config.yaml
crop_scale_min: 0.8
bottleneck: "plain"
encoder_stem: "deep"
decoder_norm: "batchnorm"
decoder_block: "basic"
muon_scale: "match_rms_adamw"
max_steps: 6900
warmup_steps: 130
adamw_weight_decay_other_params: 0.01
Rows from block 3 of the encoder of a small image autoencoder, named by matrix and row number. Rows with one number belong to one channel. Each number is 50 + 12 x the weight over its row's rms, rounded and kept within 0 to 99. All counts start at 0.
Before each channel's rows are labels from the 100 images, of 14848, where the channel reaches its highest value: "strongest on" is what is common among them. Only what is clearly more common there than usual is listed. The data: simulated grey scan slices of phantoms with and without marks. In brackets: how many of the 100, against the usual share in percent.
# convs1: 3x3 conv, stride 2 (encoder.blocks.3.convs.1.weight, 48x48x3x3, each kernel summed), inputs 0-47
# convs2: expand pointwise conv (encoder.blocks.3.convs.2.weight, 192x48x1x1, transposed), outputs 0-191

strongest on: noisy (82 vs 29.6); head (57 vs 25.4)
convs1.34:64 63 68 43 47 42 43 52 28 43 62 36 41 53 49 71 29 63 62 67 61 44 50 42 53 50 64 63 30 54 41 48 72 57 81 34 43 62 48 59 61 42 57 47 39 60 46 47
convs2.34:68 36 46 80 39 47 66 47 52 63 37 50 61 71 50 54 50 72 47 56 48 59 50 51 25 51 63 68 56 39 65 50 33 58 57 38 65 68 46 44 64 46 49 54 62 51 60 51 46 50 42 49 34 45 54 58 60 68 61 43 48 52 59 20 53 41 66 38 70 50 78 42 59 54 52 73 59 32 48 51 57 70 58 68 54 40 64 56 52 68 47 72 59 56 50 41 32 58 53 41 55 40 50 46 48 34 50 44 60 55 54 61 47 61 45 54 46 58 60 80 67 58 45 38 63 63 66 63 43 34 71 62 48 33 64 57 72 82 57 34 40 31 33 56 58 50 58 56 48 39 39 37 68 42 41 34 52 65 44 58 56 50 38 40 49 35 73 51 47 42 58 73 54 54 26 55 27 60 43 45 55 44 76 32 62 35 51 40 52 59 48 63

strongest on: noisy (74 vs 29.6)
convs1.25:62 57 65 49 43 46 33 50 34 47 50 58 54 23 50 62 42 35 56 36 62 49 36 41 21 52 68 61 42 34 37 35 46 54 48 58 36 70 60 55 66 43 57 70 46 54 34 54
convs2.25:37 55 53 53 62 54 44 55 46 50 49 50 50 61 28 71 49 35 46 48 51 44 45 44 42 38 59 44 33 31 46 48 34 46 59 61 41 45 42 44 47 83 33 38 50 52 46 45 49 47 53 54 77 69 68 63 55 58 61 45 61 40 53 41 40 42 47 57 49 36 52 16 68 53 40 60 34 61 69 64 54 54 38 59 35 50 40 57 42 45 51 51 58 50 37 53 51 63 52 32 57 26 48 28 51 59 57 51 73 62 40 59 41 49 66 42 34 63 59 53 49 35 47 48 28 45 62 54 57 48 55 51 43 73 62 69 49 66 47 57 76 39 61 67 67 57 57 58 59 55 53 34 26 51 54 48 46 75 63 44 64 67 45 43 73 76 61 47 53 35 46 62 34 43 50 07 57 35 59 63 22 63 46 32 47 65 42 49 39 55 53 29

strongest on: head (51 vs 25.4)
convs1.17:55 65 72 50 58 62 49 53 23 66 59 50 46 61 62 38 61 42 42 51 54 25 33 50 41 56 65 38 59 51 67 61 63 42 68 50 54 57 58 64 57 35 51 51 61 64 26 33
convs2.17:40 48 42 45 38 58 42 49 46 30 51 74 61 62 41 64 41 43 67 44 49 57 44 61 45 50 62 43 43 49 59 53 55 62 41 56 38 28 43 49 62 25 58 34 84 54 48 65 46 47 35 57 46 31 45 57 49 36 53 47 47 63 67 79 57 37 51 49 47 56 58 54 64 55 56 46 55 41 47 30 38 37 44 63 53 61 40 29 45 41 71 33 60 52 45 44 37 67 53 56 56 64 63 51 39 48 72 43 68 52 58 39 44 60 54 44 38 60 41 50 55 53 52 72 57 53 66 64 40 69 26 39 40 55 41 47 57 39 37 65 61 54 54 74 60 48 58 45 27 67 56 30 55 40 24 52 55 57 66 56 63 75 26 60 92 63 80 39 36 56 47 48 34 44 63 40 56 55 50 35 57 46 56 74 45 44 44 49 43 36 58 57

strongest on: head (87 vs 25.4); noisy (70 vs 29.6)
convs1.4:50 79 86 38 52 62 34 48 35 54 62 58 48 51 69 47 55 52 38 41 71 32 39 68 48 57 63 48 49 51 50 65 59 44 57 44 50 71 53 46 54 33 53 46 64 47 34 50
convs2.4:50 34 64 42 73 44 48 52 46 48 46 63 65 51 64 55 53 56 42 52 81 55 52 54 51 37 34 22 37 75 51 55 46 56 38 35 53 38 28 62 60 52 78 33 46 50 44 67 43 42 66 68 40 45 45 34 38 35 38 78 62 46 50 35 45 39 41 40 37 41 44 50 56 39 53 53 31 22 66 56 59 53 59 22 30 57 52 61 36 40 41 58 53 46 56 50 40 55 56 64 42 48 66 51 55 49 33 44 68 54 61 48 47 40 38 47 47 53 48 55 51 71 41 54 55 50 10 61 45 47 40 50 53 47 23 64 68 52 62 38 41 51 36 50 39 47 61 44 55 45 53 29 37 37 63 67 60 42 34 53 42 47 54 37 22 45 32 46 57 61 51 37 64 48 48 40 47 46 64 42 60 39 59 54 72 42 42 56 55 51 37 14

strongest on: head (82 vs 25.4)
convs1.3:39 78 55 42 74 50 40 29 45 43 49 60 39 59 75 36 52 56 53 58 58 40 44 81 75 53 40 50 49 55 53 52 48 53 77 58 53 56 34 62 45 57 50 46 57 39 57 43
convs2.3:44 40 35 35 54 65 67 58 54 60 48 51 07 57 67 47 52 49 49 43 43 52 47 32 35 47 28 49 42 33 35 42 57 61 69 53 48 65 58 64 73 60 53 65 52 67 53 64 40 57 44 35 25 51 37 33 46 72 56 61 62 54 48 38 58 52 58 50 47 57 54 69 59 46 42 45 53 49 22 42 38 65 63 36 59 57 39 38 46 55 58 61 50 36 75 32 59 51 49 42 47 39 43 56 58 37 54 63 51 60 64 58 49 33 48 65 45 42 59 47 40 57 56 48 55 50 68 47 49 63 57 56 27 41 34 45 42 49 24 65 32 58 44 52 33 51 37 41 38 49 51 49 46 39 54 65 57 45 55 41 40 32 44 42 58 46 30 55 44 49 57 54 32 54 51 35 51 36 13 37 89 39 67 68 51 48 34 78 45 47 51 72

strongest on: head (56 vs 25.4)
convs1.10:58 53 63 43 46 56 51 44 27 59 47 64 58 51 71 47 47 63 43 51 78 48 54 50 37 69 71 47 44 67 68 78 58 35 67 54 52 58 53 45 56 22 60 54 52 51 41 47
convs2.10:69 42 42 49 44 49 53 44 70 30 61 63 59 30 45 25 53 58 41 36 46 59 70 47 56 54 53 35 63 50 41 45 50 49 56 51 44 47 61 44 39 76 64 52 40 27 43 33 67 49 58 56 57 56 49 60 64 51 55 41 40 49 47 56 49 47 39 43 61 59 39 42 78 48 45 32 59 49 39 36 42 44 49 34 57 57 69 54 48 39 67 54 49 31 31 58 57 56 49 57 46 84 79 55 47 61 51 74 57 34 57 60 62 44 45 54 49 43 52 45 26 47 43 69 55 52 41 42 49 45 51 60 64 36 42 40 72 64 27 45 68 42 60 25 59 40 32 24 68 47 40 59 73 52 54 55 58 38 48 50 59 54 56 29 45 47 51 45 36 40 28 56 47 59 61 24 48 61 18 47 31 52 30 53 41 51 45 57 54 51 86 53

strongest on: noisy (73 vs 29.6)
convs1.40:61 59 72 31 41 44 57 43 20 59 48 43 35 50 57 53 38 60 49 47 61 29 48 40 40 53 51 58 47 71 58 70 64 40 51 42 48 52 69 72 58 35 61 52 60 52 38 30
convs2.40:73 53 36 65 39 64 31 44 46 49 34 51 26 62 47 49 61 32 51 57 44 71 57 56 44 47 53 32 47 52 47 40 43 40 31 42 55 39 60 39 54 63 51 23 33 60 50 31 52 38 52 70 41 63 41 58 42 31 39 52 46 49 48 53 43 37 57 67 49 52 60 26 66 59 54 41 39 88 59 73 39 59 50 59 53 35 42 71 62 30 68 51 38 53 47 52 48 64 41 46 45 48 40 48 37 53 45 36 49 43 35 50 35 58 47 31 43 39 39 58 42 51 67 61 34 56 57 76 47 46 31 50 49 66 63 62 24 38 28 43 53 49 39 43 62 51 32 54 50 52 22 53 47 71 65 38 54 82 51 29 46 38 52 75 52 68 56 48 56 47 60 45 55 69 44 62 30 31 58 57 63 59 57 62 45 58 58 57 59 42 45 62

strongest on: noisy (64 vs 29.6)
convs1.23:40 45 52 62 51 63 45 43 34 55 40 61 43 13 59 54 50 42 52 39 57 50 49 30 21 50 56 39 46 49 53 61 39 40 41 53 45 51 62 67 74 34 38 66 54 38 29 50
convs2.23:47 32 65 50 53 30 51 47 51 36 44 42 70 59 33 52 58 47 25 40 63 49 62 29 38 38 56 39 44 73 50 44 47 51 58 36 51 64 65 41 61 32 54 32 58 63 36 52 38 50 55 57 63 48 68 40 47 53 52 47 51 49 56 60 47 45 50 57 44 50 54 46 52 47 22 57 39 56 27 56 30 47 44 16 35 45 58 55 53 52 28 62 48 45 89 57 78 56 52 35 35 58 32 63 39 66 68 56 61 45 52 54 57 32 48 49 51 49 59 55 36 39 45 71 61 62 34 34 39 54 74 67 45 59 31 69 59 56 72 41 60 61 62 49 41 25 36 55 36 38 52 31 52 41 58 45 64 64 45 33 51 44 54 63 42 35 35 52 64 58 61 51 50 64 37 76 47 56 49 53 42 50 81 47 45 40 41 44 56 35 37 55

strongest on: noisy (62 vs 29.6)
convs1.19:73 42 78 24 51 36 44 49 30 45 44 46 49 67 68 64 49 45 39 41 64 43 65 67 57 49 41 43 36 52 49 66 66 48 59 55 44 71 49 58 61 37 60 54 52 52 30 43
convs2.19:52 52 42 46 52 56 46 36 60 67 52 41 62 68 72 60 43 69 56 21 43 76 45 59 67 34 51 46 58 54 48 41 62 32 37 48 76 54 51 56 62 68 46 57 54 60 50 35 18 54 64 47 24 43 57 48 56 53 49 72 33 45 49 14 43 63 62 68 42 62 44 68 34 36 62 20 50 53 40 54 53 44 41 45 63 50 63 43 46 79 54 54 37 54 50 57 37 46 54 37 55 39 37 62 51 55 69 48 45 49 61 36 45 52 51 60 53 63 50 42 47 42 51 55 63 54 46 63 72 42 68 51 60 81 47 32 49 30 76 69 57 76 48 43 45 47 44 53 48 40 52 59 44 38 26 53 51 27 41 49 41 44 56 77 60 40 39 47 43 35 53 44 44 40 57 55 39 44 51 41 41 42 25 54 52 53 36 36 42 50 49 59

strongest on: head (64 vs 25.4)
convs1.29:65 59 64 33 71 57 20 38 28 68 68 47 43 66 66 47 39 38 52 37 62 36 41 45 45 50 59 68 44 57 51 55 62 51 48 41 44 64 66 52 55 36 63 56 51 58 37 57
convs2.29:37 61 58 38 64 52 60 45 64 47 42 54 52 54 42 57 69 20 59 52 45 32 53 59 66 66 38 45 41 39 61 42 38 24 78 34 46 43 91 45 46 50 35 39 38 52 60 47 55 42 48 56 54 56 41 40 60 66 58 44 62 47 45 66 59 63 38 53 46 55 45 60 34 55 47 58 48 64 33 63 45 35 51 39 57 69 56 36 42 26 69 40 42 54 58 44 71 42 53 52 52 60 51 41 39 41 45 45 53 53 63 46 48 53 58 48 42 37 48 37 43 37 50 36 57 31 40 41 42 44 51 40 29 27 52 39 14 49 49 52 35 38 50 60 60 59 45 58 51 76 52 53 50 41 62 54 45 44 58 64 50 39 57 37 34 30 23 72 45 20 50 63 65 60 47 20 46 53 67 59 50 49 58 38 66 31 49 28 51 66 33 38

strongest on: noisy (83 vs 29.6)
convs1.44:48 61 51 37 75 71 37 60 31 60 54 42 39 56 58 58 47 61 59 46 54 37 20 34 25 48 42 45 49 61 47 37 50 49 44 56 49 55 71 52 37 29 68 51 46 56 31 48
convs2.44:51 61 56 31 46 33 45 46 53 39 62 40 43 41 38 44 56 36 67 38 58 46 31 61 43 65 38 52 56 69 36 40 54 39 47 59 51 56 46 54 29 46 47 35 51 46 54 54 48 48 55 50 46 68 56 36 54 41 31 51 59 62 52 49 52 53 58 40 37 52 54 69 49 54 68 51 70 55 48 42 60 59 47 41 68 54 49 65 59 68 55 36 74 66 45 53 52 48 51 58 44 53 42 40 55 34 40 45 49 40 71 43 28 51 51 52 40 48 48 43 44 40 47 52 34 55 53 53 49 52 59 34 33 59 27 56 58 64 46 62 58 41 57 68 56 60 34 54 63 55 61 57 84 36 60 57 45 68 44 39 51 45 46 91 35 29 48 61 20 33 46 46 55 24 39 82 70 21 36 62 62 35 24 61 47 32 50 74 32 70 41 59

strongest on: head (87 vs 25.4)
convs1.21:66 47 65 42 44 36 40 50 30 59 59 50 38 34 51 57 41 46 46 44 61 31 59 35 16 58 63 52 38 50 52 54 64 47 66 41 41 58 65 51 58 27 52 64 51 59 26 36
convs2.21:66 51 64 47 43 36 40 38 37 61 52 81 79 35 23 67 44 53 51 39 40 57 48 62 46 61 63 63 47 64 47 41 58 36 35 38 41 42 48 56 33 49 45 81 57 40 43 62 60 42 37 44 27 35 48 52 50 52 44 34 46 66 82 61 25 46 63 43 63 42 65 27 58 69 65 58 41 53 59 53 56 35 62 39 56 35 48 55 51 35 57 60 48 59 52 60 59 43 45 45 73 54 47 43 45 55 26 48 47 52 33 46 59 58 53 47 60 54 40 55 49 65 74 58 62 67 51 59 45 45 36 69 37 49 60 56 44 36 49 34 31 42 35 26 47 46 64 20 53 69 55 57 49 62 70 51 44 63 38 51 54 44 62 63 25 49 63 40 37 37 51 51 50 44 41 45 53 54 46 47 55 69 63 53 37 48 62 32 42 38 52 23